Rows from block 9 of a small self-supervised image encoder, named by matrix and row number. Rows with one number belong to one channel. Each number is 128 + 24 x the weight over its row's rms, rounded and kept within 0 to 255. All counts start at 0. Numbers have three digits each.
After each channel's rows are labels from the 100 images, of 14848, where the channel reaches its highest value: "patch colour" is the nearest of a few named colours to the mean colour under the peak; "peak at" is the part of the image that holds the peak. Only what is clearly more common there than usual is listed. The data: drawn branching plants. In brackets: how many of the 100, against the usual share in percent.
# convs0: first 3x3 conv (model.blocks.9.convs.0.weight, 96x96x3x3, each kernel summed), inputs 0-95
# convs1: second 3x3 conv (model.blocks.9.convs.1.weight, 96x96x3x3, transposed, each kernel summed), outputs 0-95

convs0.52:199162123131108114146142091123146128114162130177122133145117087144108109157122136099126129104190097104117173119157131117130130127117124080151134180120140092135146136118151110061135105135134129153141097152114136137131165113130113143140115106121136164185132166145144114128114147109117096125
convs1.52:150100118151145125122116114131119110106132131138113074110173137135100131182124166114142081132167136129150107150143161157142131136088127172117147105095097110169108151131114141123132095128130140141094140113116145117129122169159122112146092115110159140103123182158140121150120129158140140210
patch colour: grey (78 vs 29.9)
peak at: centre (74 vs 6.2)

convs0.76:097127099138131073126124113165102135126104102116115094124126139144082090094161158132117111084101129139139108141067147097107123098127133124116113102144153146134111106119144134169127057101139145121125135108141127123135134160104168089088104120138116105138161131103101168128147110131080099124
convs1.76:118133104132182125134082126184118083093141139107127098171157107152145117150123114164152194121121117101143100112118130143107127162096128127124121117143120133125128150113111122087189099098135165113138146120107149150148129138131124176137160141124121154111080178126140144109158118114135100139
patch colour: pink (49 vs 13.1)
peak at: top centre (50 vs 9.4); centre (35 vs 6.2)

convs0.56:132124125139143106144075094134089120173129138162140122047120116122104083142189110115093133148081098155135128149144117119160155142122137127110112075107141110099095117150129094145111097136134125107144084117122139147102150126143137095111151129107102130131097124114095125149086140132131135155
convs1.56:130133078111145105124121144135130096121113080102109127207120114128133096115124129089177162156110135105105120137139120104136130157142094088135095113130152141096101128173148118117167169104128088115072132096135131107108161137142141107138121147150115136127135147092098125108159094123120160141
patch colour: pink (49 vs 13.1)
peak at: bottom right (47 vs 14.1); middle left (25 vs 9.4)

convs0.13:136110118116114129135161107131111161154112133136114153125098096152074143156110129097123123135126128142094138160117141131096108130124149141171100124170073137135134070092101116154131086144129100095132135126133159125129166170123121095094160107147105118110090102086094120091162090147142137126
convs1.13:111114124124125113142145110119154087141153119156156116112152118119104087129101111150087118095140113089138108120113158087109131154122113117077129147166114124136120165120154131145130139130134130103113090138139138178119128153112138147102159103102097125123121098163182103157114148197098189137
patch colour: grey (71 vs 29.9)
peak at: bottom centre (91 vs 9.4)

convs0.60:157112141166108102123143135126143137112129144127165118132107164106146116167132132080134123074155185139119159096101134129142098108095129133098161123117080110115133168123166132105111133135152107110140099162036112144119110162121132111129133108149135135110081157145112129130131138122167120128
convs1.60:130096102134139117126159134137144107113115123106112155090151137096079157118131134117149073119113128121073128166115132146073136107140117108096130140123156122123108159142131142132112165148148102174071098161158138101147107147090114133087130129107137120162118153112138077096137091141165119135
patch colour: grey (83 vs 29.9)
peak at: centre (93 vs 6.2)

convs0.77:103101156121123149132135123124136121112161148142111098162114135137083112097166142150088107085105115116092095153123159116111090152127144134119071159117112129084098149161126102179146121086131137114148168132139104113137124139116117111063140177129086139123106135147100143131120145099111105143
convs1.77:148124124111143141132124105087149097094111149119129069084125135149111134159122159154121071137121138133124130118133132158124146132135209122130117100113118112146109111152143127139135135120124153110135115128134167148103089133066124158145132145131145096107144133169159102153136172109141075177
patch colour: pink (56 vs 13.1)
peak at: bottom right (46 vs 14.1); middle right (27 vs 9.4)

convs0.35:124142120092125147073135107148065131139164156119124141137118147146093133122132153157101125128159111120122112125104120133082073123119139098126133120147087131134086149173148142119108097125106105108158088162095117091146150163106080149125117148155098110102121120154120162105146098133157111156
convs1.35:112136124110125107127158125155101121166116168126075158132147120087114150086163106142080150103171104127159126143102175114144165120154136116084119155089138106105149100104122140154121081134138108105146150146114122131127077132138134127125142114087162106142128158167139102165147116108152110125
patch colour: pink (36 vs 13.1)
peak at: bottom right (79 vs 14.1)

convs0.37:090116128160121125132152096136065122122129091129125099117141099114119107108161127134126136140169119133146154149118124144123103122156097117089134143084110130122144156129077152128106116146125105091097114146114157153154095126109139088060142124153083090128123090152123121145138144151194118140
convs1.37:069148145143134132150133147183147111148151142112172128126145088155132149162106080102104145128117107128131159116094128118142121136143105119120115120172110148131106136146168121133167151107156121143112119117136141134139128119150098127183135150179088179080139118134173134122143104118140115075
patch colour: grey (75 vs 29.9)
peak at: centre (88 vs 6.2)

convs0.7:173149127121170151139149078143067116094155107138117106126117133126145134176121136123122132162181081118119087103121126093119127128139118105137151108125083139116117106141103124088184106149139069129114146104119152156107127093136106151108149107128164121112102133104102168146116135128143125117
convs1.7:118122153144158138094145090120144150128160116138160129151177139113141093108113123115140183133108100132121116103132159088133131095103081116164129122146130141115130104104119115089119053096136107134096122148130122128141140092120121111129157184121148175166158085116150145152136124125148095151
patch colour: grey (82 vs 29.9)
peak at: centre (64 vs 6.2); top centre (28 vs 9.4)

convs0.40:109158166143106148136132076097095123109141108092113124137110090107152102147142101086185084151132138125137156101144113137152105116173124166128160150117114110125114143098087125094096110151133112167109119145130179160114139117138119123143106164128138109176112148103165114097151119112142106127
convs1.40:113089070155173126139114096134105160137135153129101075125120105168137133139108112128131115153179105116183132115139138113155115125079114116135106105158141134159071121153164119154077145118118174097146114112171134141113129167134109151137126138107098137102122136154153137132131127150152132133
patch colour: grey (78 vs 29.9)
peak at: centre (80 vs 6.2)

convs0.65:103074114132114118129118142093099126129112108124192125122116114071099165143124101129060129174143159100151091144143127124111152160111130100126129142129128122116123096122107168100164073118108163103110125121116122151121145131139149158119149174124109123148122126128080140084137138127117136162
convs1.65:137101123129147116138136104074135139078144119145070101134130136120122110133152142144116093147145109134152102146123190127162137135177143119144136109135132121126118136139164156139180091127154089103079138124155117106130121116070100125109101187163112107140154109123132117160160109142109110130
patch colour: pink (47 vs 13.1)
peak at: top centre (38 vs 9.4)